A small segmentation model, trained from scratch: trained on simulated fluorescence microscopy of cells.
Rows from expert 5 of block 7, named by matrix and row number. Rows with one number belong to one neuron. Each number is 500 + 25 x the weight over its row's rms, rounded and kept within 0 to 999. All counts start at 0. Numbers have three digits each. After the name is the row's rms in percent of the matrix's.
# up: expert up (model.blocks.7.mlp.up, 8x192x192), inputs 0-63
# down: expert down (model.blocks.7.mlp.down, 8x192x192, transposed), outputs 0-63
up.0 208:488452503513500510506558541487477511475501494515507493461497525529490513500514543516552504506506480527473528519491514498453504538519548530516496511494502515507498499524470551481533490525483510
down.0 241:534526529460504513499472480481517517557488519489488493508477493502523500505478506515456529452484505506530483506518518527536555474463455469501527456511441498537513457496528477474441491500517524
up.1 063:511510502503425501450504536493498511518498514493528509494497493546464469557505506492499531549450491509425479501497500500498472539497540510471496506494472500453530500499495516502498498503503546
down.1 062:554481477507524528519500462500504482467500495504499523481513572518503482464499561544487512492569510474501512517499493540525511501540460520496469515496505478493486515510518451499482535489474508
up.2 061:464491481505502497533501473505476457459466515456499485503509525503510510550491540488548542441481480508483491498500466521491498509530488494528454537507471481502483518518534490552515503472494514
down.2 060:472496480509496500506486457505527509507510478530501517504509487496501509476488506500465499525497507544462504514464492496501480510497501513501512478505491488491507509495557490539465491491510509
up.3 091:503495531506537469507537489504511490488490498479531539507493471462502465490510501463508492497448500455480493476494535503474510505507479544549450492465471528522487501492506508500510500491499504
down.3 090:504492491509479521469488473548506491494530492517492518499498475487470491491525495488504509501493527499467524549496491486523490512502467492523503524521500511498514499506499536515448491540522472
up.4 101:480504498501498453468488478481500498466500500465458459492489500477473511481480516491546513532514519442463516504477444499506539512539522524503452511544469533469505497488480521504506514529469493
down.4 099:473481492520474502526446518483496501490468530502552520536508444535492483521501519516506505484457502494529527444505505530501529518511473503504507503505503466502541497471503518527508473461513517
up.5 128:517500488533494492464507504518459438468496485437502459474483526514472537454537511509534500509508495448498495502500469520469508519506536538500439524573476480448517466481502510510454507499526493
down.5 138:488455500450519513511498481498507503517505485541510468514466499492500527506487502522471508480503464564525463544498518509522515476430462488503522490497490482502509486507552501437464491494464500
up.6 122:520457497506463511493485503492450530566504531490547510505493508548570483502491559543487506491490507479489472490504527488505475517500515509516513514502489454500496461489486530508486494487524499
down.6 127:523470508501535480504522473531489504484519485521448485501567507483482544468489499460510474515514495443499481515447458492539497530530546501505496493496538528515455555468502467503481529515543494
up.7 091:482517500502520512488501485513436485506489502429530498529475503528504493465505523498511496440450538444500498483483487501468510513485566502503508541512502505498498485476500521501512462504503485
down.7 109:497467495432527471483511479531531489505490475566481492484486473499541542492504530486491496484503501566524510509471492497534493526472505499510502510518480464519485496518501497500450514504460479
up.8 114:505467495499463511484498497483481531520509501465568502505471530547528478499483545539492504474472471446490502503511503486508455512506520470509534545486458454492524490513500518531515489500525514
down.8 095:521476479483517506491538470524497503494533478539493481489541539496478501500508479485519481515596487545491485526509458507488513503502502509495512492506495510503478495490509442497431513516495505
up.9 104:508460488513476487498500497512465532584498493478574509506502498518543448500504515505505527503496509486489461490500540488498421505529509489491518507559501506499503467478483525507501493488536491
down.9 087:505488487487506504504489480484500506436528495549463491514526492474493559512493507465492487496497474457500504499474468482476493526486518512480514528499519503507476510530490446526527521530501488
up.10 175:496477500520473504486548525465481509493500510506508498483483516501475525513507557503553498497505490532449517513484515499465536514530582552515500524517504499467518500476469542465508500500498488
down.10 216:529528505464477508509483497476518508530467516479507515513464530509508478509492530536468495442482504496519505467533514547517512470456491486510505471503463476511503493495541462471474482489513544
up.11 105:467514500494481501479536540469511483502482517501515538505510531524497536506488558513514507523519466555499484513510519493463497493491517529506506476529515453503501487490474496497487492502494515
down.11 098:523531512508493485499495489508494520495426470489521505492543521509490488497497504493502465535496527487508510451490511564500504488525490496488469471481511510511482501485536472501492510457573495
up.12 064:493496496525503452534539549497541435465469457492495495497500488519547560497505482471498518455514497547493501505482499496479546465490456540549506480470494493510504500518504517507502514496501498
down.12 066:479522490508518507494515468504497481509492479508467508484515482474503380525478484496499496520545507454435485520522497469487500503476500508540495454516474505492553466512543497520499498448543562
up.13 081:502507453454500509491504539489475504459504482501470544501522503502502560502493580538504512510450498553498460486499502501493489519499506519493492501469452489475450493484507511509442507492491510
down.13 078:525538498500498509502516502498501503473467483456488514444486519512510487464510476495459440509477551513503529472455520510474489503504483469492495499522508515511442485514501493479465481500511496
up.14 070:504534500479499513523500534506499491552502483476499563470498479557487515528480467462491509516452485482498480497472543497521464505504505523511531506508482498572449458476500529493463502513494515
down.14 078:492532484491518503484495514475499535515497459551458442476498503469462469494498505505503537487529544481499491471473485498512478499501486500480467530479510550488507456541523494456470519504455496
up.15 106:499496501504517516518519499513514499465500523493509440494492552437519438469501475508495523475559501534511507543489507491500500497478497499479494489494488518494506500535499461512503464499463506
down.15 106:476519503511477450484488493500498494529511503497501530508496510493523518525481459515489529488453506486518458500511479496476442501531511500526510513503515499481511475464501529508508465495505508
up.16 076:512505545514492496502506491500469491492493494498501483456500506434484503455527500512508510462500488478503490508490475497495516506498497514500497499509448507467529489472490505504501458502499506
down.16 077:452488468505493498504502500518510501494492500520529509502502518499504518500503501495459470502529488512518466489509535512513503486471526502480514508472523458474514518461537494484501526480484497
up.17 109:523481513509517516501516490513488464518501498523488510508495475539503510489535420509559533521549517515477497550503481481483487537542496522483487506504523537502482514504494561497509537497503469
down.17 103:537513480496533490446505468511490452495495498495435469486490515497507475495506503500506497449543469455494469541487440523513538509480488514501482497489478514475509502495487459503423533501484514
up.18 071:505444532493518503503497441511500499487527526531499551526492468539490500528500489495483522464490465505501502510522474497506512470487475499477512509490534442527481500501525499465486494457500503
down.18 065:540494445499509502481513492504516508515476496501518505521460503462462497497562494506502505507498522481439469554502485471464493539453508498504500500533486503500527476502475455474504513550493480
up.19 124:505499499534506479508503503545447500479504487513443495496518496551472520496498491486505497541458483458477520461489456494488490521554501499510464503482473520453489495492500503547499506530480525
down.19 137:499453480515490515506500512510503482501517492495502475499505474515485516489521507501483457473429501516501543488506531530485546502485435499464550500506518497504506497471467501475494481489518547
up.20 077:521480561567524494498509503506498495514541516553519497470534502495477460535498548545502471509472501553474500521521500503538470505537514468497494468467528500497477477458494465511511507504513465
down.20 072:537512497503525510469502543501513495473498504514444504559514437532502505453535492474513494490480460501489501499526427545480485494471516495512490493488533482492508508515476438493508484508501508
up.21 116:530493495488481535494495512481471460448506496461451434488480518484511522499501483519495505503490507533478533492520437489499560499500521518503503534500504428500483526527462501483483498516438521
down.21 130:456510505515493503499500496480543476447472515488508487500499453512508492500502465498501456530499497467502503441486531526508462499518568502567499459499424448484506495481512480499490523503494498
up.22 057:518509521539465510525513446502554523520498498511520453502483503545517514486504523500523501495502515502471528484490462501517511507531510489508482508500514544514490505513503499485534530490501481
down.22 063:500489508499521496458552480475473486476503501497502512509495480543563480472534501504505509496500458512519490501510518437489495500479501511530495479540444478509521466533490497502481496518486540
up.23 158:488448528536505499474484464513507494486524494491565531510466497546497472484520497510519552484513500500490493524488499477501494505498520500525466527508528507520516508514490542493506502510499466
down.23 136:455500506492522497498503484548479475475517484535453485500498466502503499492517475479514511454525481529480482512468426476487477509506526504539513502463516484475525516472486473523439513537489500
up.24 122:492479526518509523532495515506511498499500516545497501506520443492513435532529476502481521509507504532496455469501498501500496490525509495496532457486460501515500478460474459514515498494492470
down.24 116:548512485503467499472479493533489477502524521545476514510499467519508508513500506508505504447497499505474477497481439471498501503476491501528523500476520487490555494488495504528496500487532544
up.25 112:514502475548499470491501479534502499461500517490506494474531493537473535489476549508503512515487493445470513480494415508493492534496474488520498509492449486497483505509498471554504521500492490
down.25 103:504462522506495521485514492502521491504506537495491501523511490519523450507536520494505515485464492508489495497513520514471496468494493492472504489453499490435518502489499487470487482467533504
up.26 090:496480521502543497531514473512503514469493506463585478498479506482504422472485493507487546475568502526522506502493495508474491484465501522491498493498498471512508536519499498499496497512492492
down.26 105:529528498499451472463496474505464442496512548501484500507516501476478482517498488500517515495469510492488503483503454461503513492500519502532512504490508484456505499493499455535460470521462557
up.27 129:504458527525516553459504452515494476512535499512524496522475469500491507535504455501520567498534497532503468571480462481492523514475491513496474534503532493497502520531459549489502530536503459
down.27 112:536508497477508488467538504537486474506498484497472483467495516520510506500503489501512494464539464472465458522478444468484490520462515532529458500483492512468503497504488452488399520520468501
up.28 067:495502500500503474482515492501447490501504498514509492465493475442459546505486501504483488514503497503505504534499449518500490506499490485516525469520471514472529455452500497500488515501544464
down.28 058:507502531513505512540607502468526545459499521474500468518508528511500497495568479477488457488500499503506501506500518572500500498484466500500483487500475500501512503500512499480506479500487500
up.29 078:460464479515481479499484508511463489484530542549482500495547496496464504560511514509502489539485472501499500480500484510496461511521456505498438485473537504442501474488492487524470496480508511
down.29 076:546470492488494489529517495516541498486507479501509499518504454545503507501507487499544479506491472474498474455512473542499454506498481469500500496481508485490497522488485459504534484495561456
up.30 109:509520483502491489453489496533465467490461487455469471478488502494458503467523498488517500497501500435497485512500478495463531503479510505503446502529411495467542495479484512516472540514501550
down.30 115:482453509496513521503500476499540469500486499519526498510442488506494518508489534504491483439509459522516477511539497525537531471464491463486503489501500500490503472488572532439487501465495490
up.31 055:533493511499469500501475501509464521483502521567489488478496454500497502521487487500480495489520492458506493496500438496506461499472502515501508503503483490518511493481475497501476470546500510
down.31 060:473481492500500456499532506499505504500503516491547506574502491450446497519565509512530560553455488489545492494512488478499505485480483491478514503487507493496511519497492500487495502476517507
up.32 114:513462487515477499488500535550458459483494511470494489510462509523481550464511520497532496454463493462493514470490494502480527528499563485504468517535475488480476497494488528503484513491517490
down.32 119:502441495447583523506491461537526498513504480567481461527493498502500500457499469504469481462518494582507489512473478509509518496440493483524501478515470505502504497500511500474426513498484505
up.33 112:519514495487502498506517452529499488498495449475553480480486557458490485459497504514500521450583513486516514511499501497494507518483502501487426506512510499519514508529493497504510486513486471
down.33 103:475519481464439499492495519514493475499512509512521485489486493510473518530489510502495544513480492555487514500516507484518524503486511523544524519447510475451505507529518522540469511506483527
up.34 062:506501500477493508492433563490479466555527514489493561504472499508553526510477517540494524506470495503446480512539527499501503501520499527537511527503503457485491500493499530504458501468494536
down.34 061:506528538483511456512511500496455496486505479509500494492533499526512469503458459475472469510527498517466501465479500551477457500507475521492471511498494511540457490499520438500481516468529441
up.35 071:496505528478485508490502522493536508471499507480479506495496485471529516497532483484536448493527503504508482473500524501531555520502502508485519468476491501499487497513509526500514498506500556
down.35 059:492515487503502500534480499509476530534495466491531508517487501426503463497505401501491520522503546479541486509500486490503533505508496503505500500528528504516501501511553536483499494531470460
up.36 079:487496516507482455532494506512472515464493516500520516506494447527491492503512523472515487495464488461500436527518512532485440535474476514513529499506462510466473523500501522506491491477509515
down.36 073:452465478506496521475512476511527498457503532537512497540510508498502494487510502508507500504541501505482500549485460503499496492502496467500536523488509507479505575500500465468478499496517497
up.37 077:494519512495497505498521470489508564551499506484515509499507492445512432523499462481550490555497506463489502467493500517492493524541525518507537502504479509482482499501417487505492522495504492
down.37 093:542513501504484502494493497474488486491506499535479510507488489507502509501501530500502507502494493476517503483500469498499530553477463501502463519496566504497506501499496499499474512501451500
up.38 067:492504437474501504501496494479530495499500553518502514503502486501502566506499503484500492474456398514496453463499522492522479510481477501520503519438500469524446493513499524475502509490505494
down.38 057:513503504524529553478500532505500501484478434461504499518476530499500410497501450520522486504498506526435488493452486500456491517450533488515496496550491504506516458566492491502503490487503498
up.39 078:488528504500512451515489511560455516476500500461480513461486484485500488504500513526508530524507500447494517479500465497496498498534511513463491493538511499494514429493501487525481498499476502
down.39 077:500483499509518505479489523549501500506544496502479475512531442552496498510515530467522538463492512496520510482530516505484468498469446497474496500404541490496530550460494495477500497484540500
up.40 111:483493516491486567501502520453478495560491492510495533482490519512484500491499497507506494497489511502487527500514527503496536518521533508476525526578538503494498478511499537483498518486500444
down.40 112:554555488467531503513510478524500500520507475502494477500481495485500520485500451505492521445518472507516492506487491493546460508489456510522484494533460466514541459534505493497430514528512509
up.41 081:478467528496479498448489508494495513496538543472503503502488498559505506555497572531511496501466483488517501508489481516528449498480503513512504500444441493488525470491495536504508503513501554
down.41 082:444470477500492499499503506473499460505509473552492508510566498515499506499501482487510476580574498548478489533497502517492532499497497512469504506553511547473473570511496484499439514493496479
up.42 077:481480544511523483535488510510472507470497499530495503502544500551461544512495538514514501516489509536489494466506536513491490512532517498506485472460421490473457499486483491529528493494495540
down.42 077:522501492521526527487477497502500474476494512473468499519507442535512518487497478507510440515462497471504516533509497482476528503515525500517524501526489496488496513510486458463487500515519512
up.43 080:483505500503440485516475520499457504501472508532480521493549482491456508525499542518501510467434486484497492501501512531515461480492484498494498522473510495490484497502490501527494470500480526
down.43 070:520470495495520527510506493492510499494473500520538503524506444500508524497500490504503472488497457539511543462483484525489488493497503532505526481498502481501495526508478509540450507507553486
up.44 099:514506523501477552483511496465480487502498498492495504502501491505567512493506433500528498524490501478489509461480503520501536512560524502475554494537498506470513481498493496497481542510519490
down.44 111:515480468492516500515502497491491479514504496522456492476473529494488495450503498518520487474549444489501506481551489483502542497480462515516511505512545503495474470563502495471460507513487497
up.45 096:516509543493523462522498517533470484445500524444487511498517519491470502495515497495503509499477489498488483490478496497480483497523494537513476484519418500499502485544492492536498519471477523
down.45 089:491484504527493553506501506539507499505489500502499473500509482512476525497485499498491432530439527469502531504471499558503487479498499464480547497497517535511500516441500454489473466472516515
up.46 129:503501462469465502485518514470499494569491520517511584509486486521516476482504525501496467495465501495482498524474533498492462512502496467525542458536503488529495476481491503494450494507533490
down.46 175:553500539470548500507509479526500524526475451477490471496499511495498491497500512494502540473522505505498499485497512504526458504493526497547459479476481508536487518510513494465485520519537485
up.47 091:498492474439500520473530572487481461534527499512499554505513507505516520495499575507537488473504526499448502507499514509495486497486498501498544485540516462530505492539489505479489502514562509
down.47 086:538550479496505495484502498518503514511454494498477478464500534507489457498499497498499501494518530528507509488498491505506461507493527510500462493502445489525493475539537451494474502480559498
up.48 065:513504532495498499495500503516506525506530484527481548503503530536525537497496504514453455479397498470499494469499501501522489500529553490506521497487500509530475504436538522512485519500552502
down.48 078:503443439506507525503503530511501507516486496507486507526526492505505512470541478505487507493505482509498522525534495494472516514463472564503515516558468516551479490549486486504478515513459469
up.49 134:517480476499471500496522538476504453514502475522501478481506507527511529491515507489517488459494492487483457529479520484477574519471485530501517500516488540496496508495495504482470529508522516
down.49 119:550499486504495528495507546488503480525497544503495503522487506556513495508498557533481536473485496479496505459541504487476487500477515501505494494474477500507529493461478462484528443498511514
up.50 065:530523499524501546500542515503505440523488538484475509496442499522511517487514490479506489498489512482539498541510511491500524488516502498521496509549506503491501504507500520456507538515504465
down.50 057:482499491484528500499500471501499524492519556488501481513508468484494458498518527505497542494510471512530501498495520524465496502457479495491496451499496505534481492493502506454501532441491500
up.51 106:495493527483481465491486529471504516501517530497508506513496472531535497508489563542489496501491495491483524489504514496520486496494513494517490475484441482512511469467534471529529480505494546
down.51 101:496444472492510490487536493503494485522521481490532558521550499502501502485530520468533440535541491507481484535497529483505521494503494496494539507522492519522476522483483478508438516497567459
up.52 076:513470529504498498511499530501485534455487522524486490503530528537520448517487509512500470528513529500507508489495505487477499498537529484498496487514507490483521473492493487523509499474493499
down.52 069:519518499496494511487522525545499496499514506526484497514502503532482552497495530457512474478475470531496494500473476518512491491493504467532513503472492505472492503535494430497505547507545506
up.53 087:496537546513530492500502498484493483466500477462499504497439511457502524470492502498531508499489513506500443501500500500500516485449504522491496484496468486479506490571499462519493500529480507
down.53 089:462540516480488497498487478509496498458516505524507497488501495488498470532496470500459477548503529500518486454503527502519449495503538499485504487474549496472499513412525465466494504492451490
up.54 082:501505526506509492502505526537498488424447502477490487486514510447477489464498511476495506498536497498520499520505470461471493499497514491469480507510422527509544499517482496535535489500472496
down.54 075:493505505487484468498480490500504492500498486524479493487484508518510522502493515478499498491498504497530487549513570550536590499510498497483504502490546513428505508469504569473497500498575508
up.55 099:493522490514498468508495491534479481458502535497521497488529502477477507499498510454517490522500489431482506468497438496480548526563483502488525489505520532481499508470500504524544498470478474
down.55 110:496476468527474509511487509523502501504508506506525490503507439484495486510521514504493512501411504481500530459501532501475463498502435480462549500472552475487508475461479508510501461474511459
up.56 128:487482509512477506453490473506498535566500486434607520490495513517518446520487545527485505519518506466493504497499508499495469504516544500531519520507502503487533444487473528509512478473516475
down.56 126:493470498494524487501530482502500485473528451566469479487514502488479512501509497479513487504551486499477495545472461479511486522496513501477504501498498509486503532517537527499496570530502500
up.57 108:507492498516486512509515460494468502503499491470506497477491511536490506440516529490506486479457520458501533469484474499504490521503533496545509552521543467511497506494501519496517504505514441
down.57 104:515472486484514496505502497521527499500522498543509470505487477501498509476504504506469494482524499498502470509499500472525475549480472516516528485495463493562515488515527502484491541513449499
up.58 071:476485476494493521494498552490470478506487540492487475509498500519528503515509522501489527497485470500489497507473521500500500501499505508514495498503496479488515508497436507503456513500510512
down.58 071:526501488501494476510518479513499497504518482518527515522507494531487480507482508512489413532502514551499482473500499523497467500504476502495539462528452544541484517517500499505488541446580494
up.59 079:525476502470506514498510513474427503492507498493480539492494488533503509467501506472490479486422485479502491432497497525525515510467529502536500499437484461507445499499492505495463505524539515
down.59 092:497462436484517501501531468511515503504510500510474501511491490498477542429508432501523489562514501482500508511500453520501489510482492504504455498528461513523508493519506525474480476524478493
up.60 064:477445496500499500502494523440487493508499477522526480497492510519508509509485510511488508500521512535514511522499490500500468498488475526469499495501534469501507499489500472503483544496528474
down.60 079:541464459497541553512523516517485447471513512522485500520495509514514508487496469511534485482515447517515535502462513524513478499499521499537511480514503500506548486552504500508561521513507509
up.61 069:504527492506492494505507489505511540555493503500541515511494504496516455516475500512507502494556516460454476520516502469513448485500502491505486504549514465514503501489501498467559450499453489
down.61 077:482505508499473486490500500467498508471537486550469481442511510533480505482483541495467465498506489478510488496504504492500496501473529473495495519498512492507536508497513507479509501512521464
up.62 087:503513488498473496476533535482501466520506509477484495512475487499503510504539523492576491530478499487410474450454486503499509533533548522502494515511494503503488493528460498517439506508487511
down.62 072:495535501493516495478501535487552483496498497496480469482496537512493501496444540516500507457517488485503502486520500499500520493492468500498476516540523453515500480508507494488485475533425499
up.63 086:525521503477499507510516469500500480513500481477483447501504511501500524502516489491495499467505492482502492525519481499492526505503490533536470502511415558514525494517500499508482545487506489
down.63 079:447493500489494496558502527422461500487479511562478520466500499517501512500529550501447485478499460508495507509516554516545521500493490495496501492505558488487498483447517495488460493470500496
up.64 096:523496503490514498496473486509488427454477480486422483496504505502475538495500496514509521522520500472474495516483446486501543517516527504515446502518455533444508493488474491523509524522485494
down.64 091:456503510504544497523497521501505508483476521512471502524497495529482478532526521500462509474482498504534506490508558545480516499492466493481500461480518486476519491499493523474496482479560532
up.65 052:506560513479483456498508503520512547493493511527474499545521528547532478543558479499585550493497495479500504432502488552503502497505506498508474527525498526517498483473504495502537503498502482
down.65 058:517462497520499491485494506497503563500528509504503516547462448537518505504486504518522518498456496498480482531504505463459517497489498455501531510522574531499528498476456488496462431495507492
up.66 091:504500514498470499495534488486501519482528492478561458451498521456467461478490544525465503477556492535500511553505493520504449499490511500492505534501436502494544504488499499506527492485495534
down.66 085:446491517510483488494499475500551482498481468527507488497517471482496516500471503497500475539510489470475462501517507506524536470506497495501504530484527503472474500458545500498532527491511443
up.67 098:520535505490499508480489510511480418428500503436483502509461539500492537498501461556507533500499500482500433506500464508493473499498514499500489518549428491474504483505491499532503520497486562
down.67 073:434511497494542526511500501512486534452500496611494445492509502519504491495500499453496471483474461522503500455495498521493511472490507508496493497473565489493503501476527504475447495480528500
up.68 058:500493540533538510513517476412482498496503499507509457528542487422494502499499504518492498518515497552527496534502498487466542497500497500492469502472501509485511470468498497503502496512492534
down.68 052:499502500501448499501473513469516499488472475541526488527497496491486501515465493483501472558474443490500526473458535500505478517482516500503500472429503453499496448486501482520517513482518500
up.69 051:502537544484500522522495478490496486501515506510502467505498501487489525497483547504502515514502461538464531489530513489475483499477526520497510500553462494499508478483477486539544502501438432
down.69 051:511521502501498497537513561509524501507461503502487474545552524490503499545415491499464495466517504500503504490500498503486495498500482496497495481483514523453554560496518461522475487515518525
up.70 128:514508557493520514474506468472505530537501508510485491509515489499526450520515509476503501526461513458472515470484471484487526502558530495505522479497486525517518511486492463506501516501502477
down.70 127:541475485484503489517483548497495486511537557521498524505503486581518524535485512504512548503475459503486496485521513470500493499473503520515484518485509492474521465494486503558500491494484507
up.71 088:495506454469479554464501542471498509523491522501548610529476494546567532508507534513509495482446500502521479487499533510498461522488514498511544477506482458525488462494486482482465480498524507
down.71 080:519497454492531514513525487496500504483482454462464503469508545478502466484488498497506483536524560503549461494508506513497490513505538503473471505511434549508452519502534489467475509489498456
up.72 117:504494480487481493498508516513492518516498503512452537467509513514544540458487545484500477459473499483488484489490492497496431507509492498576489471503524465523498493505493503495439507519509498
down.72 123:523495492465537528524535543502490501539484492450452481506485501498500475497484511507502490494500542514518525483526499522507483495481532500512460496496476539546489498486516505488487500492499500
up.73 078:502475495529504504515500500494504500549497498493541521550470462531502480495505487484487502514508501505505507451491501503512487545501517500498495513494525510499509496501497498487505496493534445
down.73 089:528509499486498504480481493518486484499510477549469492501464520508528525474473523532505530465554473498487479518479478461490488505469512529539498492525482473487534494491494483518477514519507504
up.74 075:513500490495487543486537536469478456523516499500497503475473511510508519467459481533511528490508502468523517494500486499501509506505516512500508499533507471477501517510486515511527510500530450
down.74 084:469477484436501504455504511501544521498499492510500467492521507510464496505499509491483531437467465589520491483530519505479477498451470517517491481483497495486480497501533495496438543482483506
up.75 121:507454501510501488506498495558464491491569513512527508515483499560502516525539501503523528487485508502499503524499477465500493507495482501512477573499508501488488535498497545495506493509504446
down.75 077:446487492496523520473500447512500515522513536596493500502493488491503496453525556480472501457524470523463509596520485499488536488488494502529499479505462533506530483494496479533417500510456508
up.76 058:500457498495526519543500480476531493513499499532543460511485500489566511510503462518499500491512535525501501493526473503523501517476485504499497488484520497527504522521526500476525510496518475
down.76 059:514502500499482501459461493531522512533501507471551504543460469504496501511500484539498582489514453446460529495489497437547482509486487516530461458508474498497562446485473496510505481523493547
up.77 070:495492557501497494552536478499485532498511485509502506473502494480469469500522514513498496498527497534500504503511495495494512480525495488492471468490419496494527506454482502508545467497486487
down.77 065:459539472528492513510515519498509510498494509502501463522491483495511504505470463499423481548484501479515462500504526441527530500501500504487478499460564518489534508411498529505499542453503502
up.78 087:522487509493459498487499527491478462484510499488519473460485514481508518522502443522522522504456480516491494508512382497509567495489500541496510515514502441501499503532510516517495454501451537
down.78 092:455549471528496502513489501454535513448485474490524489500508452526509443508505504489501476526502497429509448466506505510522460491504507496523501494493524465469498526474529466481484510505475476
up.79 088:474513483527485474483512473515492478499500490453524487498455529500490476470500509502513502481587504457516495500501498487475523500473523508495452503506472506488474494532474496538493496534507555
down.79 090:464476495456498484479488499496510503479505506579529485475500524488508585530498506501490502505512509558502480503519488493528504477485480470503500540483531501500488532479520533482480498495460498
up.80 066:501465507526501475494532498502497502487483533490497499503504500501503432484498536492523512505532506506499494504491503500466505498543487497506458499445453514490507510504493502522530508543481506
down.80 090:456505533501494502428486496472484485500527501502474485453505506545495469561498497506500464501485475453502476555513473500493538491489488507516504523532504499482469498503500494504458455501529541
up.81 086:526503499495499497468493496514504486476507460467462462481492536491472539499497535542523511560505497482498509509508438479476530535520456498503451506497438504481509467502495506515507526520500524
down.81 081:461548515505517504503468520495498478493476489522477504495499505539500486511497514499495459488500486490499483490533531525493520432487483515517469509510524503460492490495495501501445542492506515
up.82 112:500512523508457497487486522449482540485509516514476458467519531478473498556521500510506497519477472520499485537506502504500512497508546497523498517524527501461488497515499484501483492499473547
down.82 118:501538519469497506505499534480502482475474531451525520507510488521530526485497505510502482499429427479506467483500511536509498498495495513492509481516464490489469495492496462479479509492537522
up.83 081:511471502535503525508514513489474496447512498509464495475529502524495479509499521515536506512489503503467540519497446492465496506517503519480463526481458534487500505479455490514523542523508509
down.83 084:522488533510507499481505496528505495490473515472472501521496493520508513482529475495507454437486481496505502501492506506488532472483497522498519477529484482494520522530502501454498530506528496
up.84 090:504495499500461496522517552482481499494519494536495468475549510473475505559492527501474509533512481568454497540505470499504533493502506509507499502496536476477492484475472492504476498496471557
down.84 091:518544500513470493506500509469507480435448505474510507499513468535497498506495502488540449495442492500501476484547501510477478519506509528516498499511494489452469503502509460496499567497526529
up.85 122:506505525530470484493510528502466495512481495470520498518492478515501454503493486501536503533480498488471520493495486498478542513554547506529492517473493503464518475547466526558476474505478552
down.85 110:473486481485482482496480529482505499478489471501499495487499529531515504507495515543497500514471495475480471462521508494517553497495454511496500509507514464484501497525513478516518478490470497
up.86 061:498482506498513500496501502423512446519498500495502563497490481505510509440500467498492459492468480499488486479497507500498502504492474502505512496523502481490512485512499503478510535520477467
down.86 053:529499483488497507536489460521497504556517498488500464500488504471486482500531496504500471502571563534495509468498477511515492500507493500511499485485468500491484499501504553520485498488520555
up.87 112:538506499484515499490528492541502477480486503452494478475485571482494500444507462504492535446543502502510512493504450498499529500484494509465459509495480502510489481570500491510483486524459500
down.87 102:486507466493416507497490524496498491484563501510517450502484495512497549544502486534472541512451499491498500493498471496534503498498479481494498578497549477455488470496511510499452480495466516
up.88 088:471452522504515491518500495509513499532547500501519553544491455490539500495503491498499466486440507467500473515487521528499464517507502484513480499518525504534491519455499509500500492470524500
down.88 084:510445434498510502502503488532490502501516496527494521544505509490483508469520501509518507488582459535482530568489484491488486496462474501502500512505493526499523533516468494484476522506506499
up.89 066:499502468510476537441469497503496501584475482480460519484450502512476436468500486497469455502495501463524524523499506500502507521511500500534546508529552517501468471506493504495453481517502492
down.89 057:539480501508569505505501506495563491499497437563501508539491505488547546474519530505486513449465508511493518476502492501501471494484446538500464493502486528508488498507508504499534563498494459
up.90 088:530513489500501513509487566533482519462506458511409506488570488527494551550497513507500471519450476543525486498502497516498485504511511525482463511462464499495470481489493520481467493504499547
down.90 089:499518482500485535504500509503501493497488487480488511499500501500489519480501477488546432477448501476523533490506496506497522507532509511500511493567499500505481502505463520485444513488500491
up.91 071:500499500501515496494517542492488487473499495498461528488512507476485552503504523488516549501494493529500490511501504480471555485446497528500511497543480488500476499514464487504485493500480558
down.91 079:451548498507493505504497510525510497519429486462487494468506500503497489535491485450483480508429523495527503459544497571500486499507511484500484491507491500497479492509530454451476499477508464
up.92 062:487508555501496540490475506497456474489502438512492504500470517435501511463574501520526504490501473581500493498500499485444513498504493500499485498509494498498494480540520495507520499515508459
down.92 057:495527524500508476472480494485521499502498502499481481501484497467525501543503479464492496510497515490561483492514506512500491495480514504496528462487533487496497496433487459498471472526503532
up.93 122:519506494510500476476508500553485486455490472466504465483499564524465534473499503500545492511536483491472492507490430501448522519531529548487430512569504513470510498496479527508507511497500498
down.93 139:495478516481518550505467492503499498528515518509494498499500477487507507512492508532482506452471504553529462524520519500501542489466414500518536484497521471506519475489505511501455503492485525
up.94 052:501517516516504478528502446520503531511506502507503501526455496522486502480501468528501485491497504514524511484483502515500501541494499485523509496499500526485537504478485500499500500505501469
down.94 051:528503498518474491488488525510482458502526521503501492506498489487469501497460486508482505505498506486524490502527486430499558534447499503499526501470518546502539549454477471486482459498404470
up.95 120:510494511504460474480486507505461514494513523514499491506510489487486451567486498502513486571483475500466526482493464505506510501542521456514492504495511509477501494490478494539477503502495567
down.95 110:503544479533486466518479536484534453453485550499520514534501485535500487490488517519536496511457471482490518488515486523499502497462478508513501526494518473462499542538491454523496501484505515
up.96 064:501500499510498502501501536517416499499488476481500501492490494505467562496500540512493475474481499447500483496500470536486499508507513500503497544474510473480520469461507515539502454499538573
down.96 060:529481473461602502515473494515500502492494476548494499503502499498503504463500463503502511429473542549498503514465499506498473499498468501492496484540439522538498499518529515497439516518512501
up.97 152:494495464463528480490525524497462468473515494506530551505523507508491456482501576518544491507539506508458492478446481477486515550449496532510497477436456526516489505482467470508486513532518506
down.97 136:477521479497489497491497540466509533498490484468503510499516523495486469498502520496495523503478530475496477509511570522502508495496536485484467480494509511464483521529513463493505490501544476